{"dataset": "short English words printed on busy colour backdrops", "image_size": 64, "encoder_moe": "top_k", "encoder_moe_every": 2, "encoder_shared_expert": true, "encoder_kernel_size": 5, "kl_weight": 0.001}
Rows from block 3 of the decoder of a small image VAE, named by matrix and row number. Rows with one number belong to one channel. Each number is 50 + 12 x the weight over its row's rms, rounded and kept within 0 to 99. All counts start at 0.
After each channel's rows are labels from the 100 images, of 14976, where the channel reaches its highest value: "patch colour" is the nearest of a few named colours to the mean colour under the peak. Only what is clearly more common there than usual is listed. The data: short English words printed on busy colour backdrops. In brackets: how many of the 100, against the usual share in percent.
# convs0: first 3x3 conv (decoder.decb.0.1.convs.0.weight, 192x192x3x3, each kernel summed), inputs 64-127
# convs1: second 3x3 conv (decoder.decb.0.1.convs.1.weight, 192x192x3x3, transposed, each kernel summed), outputs 64-127

convs0.174:52 57 61 46 56 27 59 21 58 80 52 47 53 65 59 43 55 46 67 55 35 64 56 58 51 47 51 33 65 46 52 53 53 51 29 60 45 65 40 35 56 30 65 29 53 57 67 50 59 41 54 88 58 45 65 47 40 33 51 50 51 72 34 60
convs1.174:48 43 69 70 46 61 37 85 46 59 42 59 53 39 63 46 43 40 34 64 48 30 33 37 48 35 51 65 44 40 53 49 45 49 58 47 56 32 53 50 30 42 48 86 40 51 49 42 42 66 40 27 50 55 39 38 60 67 45 44 67 38 59 54
patch colour: black (74 vs 18.5)

convs0.69:54 43 52 52 45 33 66 39 65 50 41 60 48 48 53 48 53 62 58 65 52 61 51 80 47 60 50 49 53 60 62 53 65 57 18 55 37 33 48 54 50 40 61 53 76 52 58 59 71 69 62 82 64 66 37 60 63 66 59 51 47 62 52 51
convs1.69:53 50 50 62 52 64 53 48 39 67 45 35 36 46 39 70 50 42 46 49 41 39 58 20 69 62 44 53 62 49 25 49 48 39 88 54 70 75 48 56 72 57 54 59 33 58 50 60 47 68 25 22 39 59 66 54 38 38 56 46 47 38 47 53
patch colour: white (33 vs 13.8)

convs0.2:25 42 53 57 86 34 51 36 41 33 34 51 59 52 56 39 57 29 61 53 47 40 11 40 39 60 40 43 55 49 50 43 62 56 45 47 49 70 51 41 58 41 74 47 53 41 30 46 42 39 47 45 66 41 42 48 51 89 50 56 47 52 29 37
convs1.2:41 66 52 44 38 52 39 49 38 32 32 58 67 65 41 64 40 53 32 66 53 48 37 62 08 39 57 62 50 54 42 44 53 38 87 59 37 50 42 69 35 41 37 55 76 55 22 47 48 54 61 55 31 68 44 45 48 61 58 46 46 55 54 46
patch colour: grey (63 vs 20.3)

convs0.180:57 39 53 66 67 52 49 83 45 35 56 49 36 49 48 51 51 52 53 58 52 30 40 54 67 52 42 70 58 44 56 61 39 57 58 47 51 19 54 68 57 47 60 29 54 45 43 47 57 58 51 40 43 58 46 51 56 53 56 71 40 20 51 45
convs1.180:54 57 50 46 55 49 58 02 54 53 52 51 53 53 64 49 53 48 46 56 48 78 61 43 43 51 38 37 35 64 41 45 57 41 54 47 45 71 45 46 50 48 31 66 48 55 51 43 36 17 58 54 58 41 52 50 36 64 46 46 59 75 52 59
patch colour: black (69 vs 18.5)

convs0.54:46 50 52 71 24 42 45 58 75 60 58 50 26 54 37 63 55 56 59 60 69 76 74 54 63 53 45 44 56 45 48 50 42 52 45 50 50 43 35 42 40 53 26 45 42 55 34 58 56 20 54 52 51 53 50 55 52 68 66 51 42 73 36 50
convs1.54:83 47 25 45 66 50 72 41 54 46 21 54 56 52 29 62 47 54 50 51 46 30 41 40 43 53 47 35 55 45 70 66 45 52 49 63 52 49 55 43 42 52 53 55 38 61 56 43 45 59 51 32 62 25 51 45 54 36 46 40 46 31 67 48
patch colour: grey (48 vs 20.3)

convs0.97:54 45 55 63 41 33 49 27 58 57 62 49 66 45 59 45 49 56 63 48 50 53 27 26 34 40 57 58 47 66 60 36 52 45 54 37 51 51 56 46 50 50 45 37 48 44 50 41 36 47 82 60 60 33 85 47 98 47 60 33 55 70 70 63
convs1.97:49 35 68 43 47 78 38 52 61 45 59 44 44 53 59 44 42 67 53 48 47 43 63 66 61 50 69 43 48 30 52 56 53 56 48 58 60 44 45 48 42 41 50 60 44 41 58 58 48 40 08 56 48 58 14 53 00 45 63 52 35 30 34 44
patch colour: white (35 vs 13.8)

convs0.153:54 52 52 44 52 56 57 51 17 50 64 36 35 56 44 60 55 61 46 64 20 30 57 68 42 73 59 57 46 40 64 74 46 36 36 83 50 37 40 41 28 48 48 47 50 46 56 64 64 42 47 53 73 55 52 57 47 45 30 56 50 58 46 40
convs1.153:33 61 54 47 39 49 63 50 78 46 51 65 51 47 43 42 43 41 61 43 63 60 61 44 56 34 33 61 63 42 49 23 63 28 54 51 67 48 55 43 79 57 46 72 44 49 54 60 34 60 68 31 31 38 52 45 43 19 61 37 32 44 50 47
patch colour: grey (63 vs 20.3)

convs0.40:43 52 44 48 57 58 44 65 44 47 50 51 57 52 23 55 49 57 42 59 35 46 30 65 68 65 53 47 50 75 46 52 60 45 46 66 48 57 52 48 55 48 34 44 39 48 79 51 55 82 49 30 61 57 60 55 45 46 56 68 45 56 34 53
convs1.40:76 49 57 50 49 48 48 48 64 58 44 50 66 60 60 56 43 59 61 59 56 53 57 18 35 56 35 39 51 69 56 48 63 60 37 40 43 30 43 51 52 31 68 44 63 50 53 48 35 00 53 50 46 40 60 48 59 58 50 30 71 47 64 53
patch colour: brown (80 vs 24.1)

convs0.112:08 45 50 59 73 42 40 28 32 45 45 48 64 40 24 59 24 56 44 62 45 51 41 38 20 50 42 63 51 47 33 48 67 60 61 46 42 73 48 55 60 44 58 52 52 47 48 58 65 49 49 54 51 40 42 42 46 91 54 52 48 62 38 54
convs1.112:61 43 63 42 33 45 39 41 45 62 65 35 61 45 49 71 64 64 61 71 54 26 50 40 39 52 52 54 49 55 48 51 71 52 89 67 56 30 40 59 41 59 67 37 50 50 47 50 66 49 39 71 34 56 34 30 41 56 54 47 32 47 51 68
patch colour: pink (52 vs 20.8)

convs0.50:49 52 54 47 36 46 50 52 52 40 42 48 28 56 49 52 62 53 57 51 54 57 54 49 56 48 54 31 71 46 52 57 45 37 39 22 23 83 54 44 36 66 63 60 50 52 51 56 32 41 36 61 59 58 45 60 48 41 38 60 45 48 54 54
convs1.50:67 57 52 58 64 32 54 56 56 51 58 58 60 57 60 53 54 46 59 47 71 61 35 55 52 53 63 52 50 51 56 52 52 46 54 63 59 13 50 51 54 29 66 51 45 53 53 54 55 53 44 30 44 34 57 39 44 64 48 48 73 36 46 56
patch colour: pink (43 vs 20.8)

convs0.8:50 46 65 27 61 45 69 39 45 47 52 43 39 59 54 39 53 49 63 35 55 50 49 50 24 68 39 58 60 43 69 33 37 42 46 47 59 58 47 42 72 43 40 45 46 31 47 41 55 51 60 65 45 54 44 53 54 37 50 67 55 39 39 75
convs1.8:67 48 48 26 51 51 42 61 49 58 44 51 49 63 50 35 41 64 47 56 46 37 41 61 44 48 28 31 46 45 57 68 32 46 67 54 50 31 46 51 28 63 40 38 46 53 64 44 37 33 60 40 54 29 59 36 49 62 52 56 54 65 57 51
patch colour: grey (73 vs 20.3)

convs0.33:53 56 52 43 45 59 37 81 63 47 34 53 75 49 49 56 53 50 48 50 48 50 43 53 46 41 49 34 32 52 22 55 45 62 61 00 37 36 69 50 54 51 50 48 56 86 53 47 67 51 47 49 59 55 73 50 42 43 52 38 64 30 43 64
convs1.33:48 48 38 54 46 65 49 21 38 56 48 61 43 45 41 55 53 53 55 56 55 51 47 59 38 49 42 77 59 49 63 31 52 44 25 92 74 79 51 49 40 66 56 37 64 35 49 56 38 32 67 55 46 44 35 67 51 62 55 64 44 75 44 33
patch colour: grey (49 vs 20.3)

convs0.58:56 48 52 52 27 34 52 60 51 66 47 43 51 47 55 53 59 55 52 65 44 49 47 41 15 33 55 33 50 47 40 46 64 50 38 34 52 58 54 45 64 52 59 53 46 49 49 63 51 56 53 47 65 45 57 42 33 52 46 59 61 56 55 47
convs1.58:48 52 60 42 69 61 62 34 50 35 48 66 43 46 52 52 61 47 41 43 50 46 57 67 61 59 43 50 49 49 56 56 24 52 55 77 54 41 44 63 55 43 51 61 39 63 48 38 59 45 59 43 37 58 46 62 62 56 53 53 42 57 61 54
patch colour: brown (57 vs 24.1)

convs0.60:57 42 52 36 31 45 45 45 53 45 52 55 53 52 39 38 48 55 47 53 51 37 56 55 38 62 53 55 61 46 40 61 60 59 60 43 54 54 32 58 65 11 76 67 69 56 40 53 70 55 26 56 30 73 48 60 26 29 36 48 49 55 68 66
convs1.60:51 55 64 65 50 69 57 39 46 48 54 39 39 55 41 64 61 52 52 43 55 63 44 60 55 43 55 43 47 41 55 51 55 52 58 54 50 44 67 65 50 87 29 44 19 55 49 38 48 51 66 45 46 44 44 54 83 72 86 51 59 42 54 60
patch colour: black (94 vs 18.5)

convs0.73:54 62 74 40 43 46 61 26 77 60 53 48 48 59 46 59 48 62 50 49 53 65 36 38 40 57 48 68 53 62 67 59 59 61 58 61 50 69 44 40 50 39 71 48 38 45 62 49 59 69 59 62 56 64 27 54 52 53 46 53 64 47 52 55
convs1.73:45 54 43 61 69 48 58 57 43 65 64 54 55 39 35 45 58 41 34 35 53 41 75 41 61 34 47 35 61 38 36 45 66 30 48 48 50 45 42 43 57 53 32 51 62 62 44 53 50 38 37 40 53 32 66 46 55 56 57 44 32 32 74 41
patch colour: white (41 vs 13.8)

convs0.56:27 55 35 64 79 41 41 54 53 40 43 54 54 63 60 43 35 56 59 53 55 75 49 57 40 58 59 58 54 57 51 44 47 43 49 37 53 39 59 55 47 56 35 66 41 61 56 43 52 18 46 31 53 40 34 48 49 16 53 58 33 60 46 47
convs1.56:68 53 75 67 32 50 38 47 67 52 54 41 39 55 38 56 48 40 40 42 61 45 34 43 39 33 43 54 59 42 33 50 54 47 54 41 38 70 43 39 35 49 48 29 47 55 49 50 34 32 43 49 49 46 47 64 58 60 57 49 47 47 69 40
patch colour: brown (59 vs 24.1)

convs0.162:69 57 64 44 27 57 36 42 30 52 44 21 61 44 40 55 27 51 36 65 49 21 55 55 59 54 50 59 43 54 39 64 42 45 52 55 49 67 44 39 47 52 39 48 49 34 36 44 41 70 61 32 54 34 54 55 41 16 69 55 58 59 62 49
convs1.162:30 39 32 60 63 41 60 52 61 48 60 53 35 50 52 47 65 38 52 49 32 70 62 34 30 52 50 38 48 40 55 57 47 48 39 29 46 53 66 49 55 58 22 45 41 65 61 65 49 33 27 61 45 45 49 69 58 47 56 42 44 35 41 09
patch colour: brown (56 vs 24.1)

convs0.133:41 34 46 64 53 41 51 14 41 44 58 35 51 39 59 49 59 32 43 50 45 40 65 23 75 36 66 32 41 43 57 36 67 49 52 56 57 36 43 49 63 32 70 52 54 52 78 38 40 43 42 55 76 50 42 45 38 53 40 61 55 57 69 51
convs1.133:43 59 53 32 45 43 28 65 64 59 34 55 43 60 46 49 35 55 65 46 60 53 45 56 15 59 50 43 71 61 46 55 44 46 52 55 38 53 72 48 44 63 45 41 53 54 37 56 58 64 56 37 43 43 69 40 45 42 69 60 50 75 42 43
patch colour: black (39 vs 18.5)

convs0.183:43 57 54 53 76 32 78 25 40 51 33 43 49 57 65 59 59 41 45 62 41 55 54 49 48 56 55 45 52 34 76 47 58 71 51 56 35 47 54 53 51 36 46 47 57 49 68 53 65 46 70 90 55 63 63 54 58 29 45 27 58 52 38 35
convs1.183:54 36 63 30 29 56 39 71 60 51 53 58 62 43 48 48 46 50 42 46 51 33 37 29 50 64 60 60 40 47 42 44 45 50 66 53 58 63 50 39 55 71 51 48 40 43 48 42 38 32 35 13 50 35 39 33 53 71 38 42 51 70 52 67
patch colour: grey (59 vs 20.3)

convs0.158:69 48 50 41 39 54 46 39 34 51 52 42 53 30 45 69 58 56 68 60 36 35 50 38 56 39 35 31 45 48 38 54 45 53 49 61 53 48 49 56 53 54 44 49 28 44 35 49 49 41 51 43 49 62 33 42 44 65 42 70 45 84 90 37
convs1.158:37 27 48 41 55 43 40 53 44 57 56 77 55 72 76 37 33 53 29 27 45 55 33 67 41 53 49 57 62 50 61 46 43 56 66 38 41 65 69 51 46 31 57 42 50 52 51 49 40 68 62 40 55 41 72 50 72 44 50 32 56 22 37 65
patch colour: black (47 vs 18.5)

convs0.102:57 48 32 42 51 62 40 33 48 48 60 31 53 42 51 54 41 64 51 36 50 67 58 14 30 33 41 50 52 48 59 45 51 37 77 70 44 45 47 55 46 52 55 53 40 24 48 35 53 55 85 40 23 51 57 57 58 60 34 48 41 47 39 33
convs1.102:40 63 59 72 52 39 46 76 41 29 53 48 51 38 53 32 50 49 65 49 38 45 39 70 56 59 48 45 47 43 42 53 39 56 15 39 50 67 53 34 46 64 33 53 45 69 64 70 51 36 21 56 63 50 32 62 45 42 53 58 55 65 55 53
patch colour: pink (42 vs 20.8)

convs0.0:62 53 51 49 61 63 34 57 36 64 49 45 80 48 41 35 55 54 39 33 49 55 22 63 66 51 50 37 51 52 29 47 58 44 37 56 44 31 50 36 68 50 46 60 45 57 48 42 34 61 66 55 48 47 39 38 42 34 56 49 40 46 27 32
convs1.0:29 45 43 50 45 62 59 38 52 38 51 35 16 56 42 60 48 61 45 45 37 42 57 51 55 49 63 57 43 58 43 42 57 34 57 43 69 45 38 55 65 58 46 82 43 29 32 60 40 49 39 55 41 34 29 45 63 38 50 56 40 59 55 35
patch colour: white (39 vs 13.8)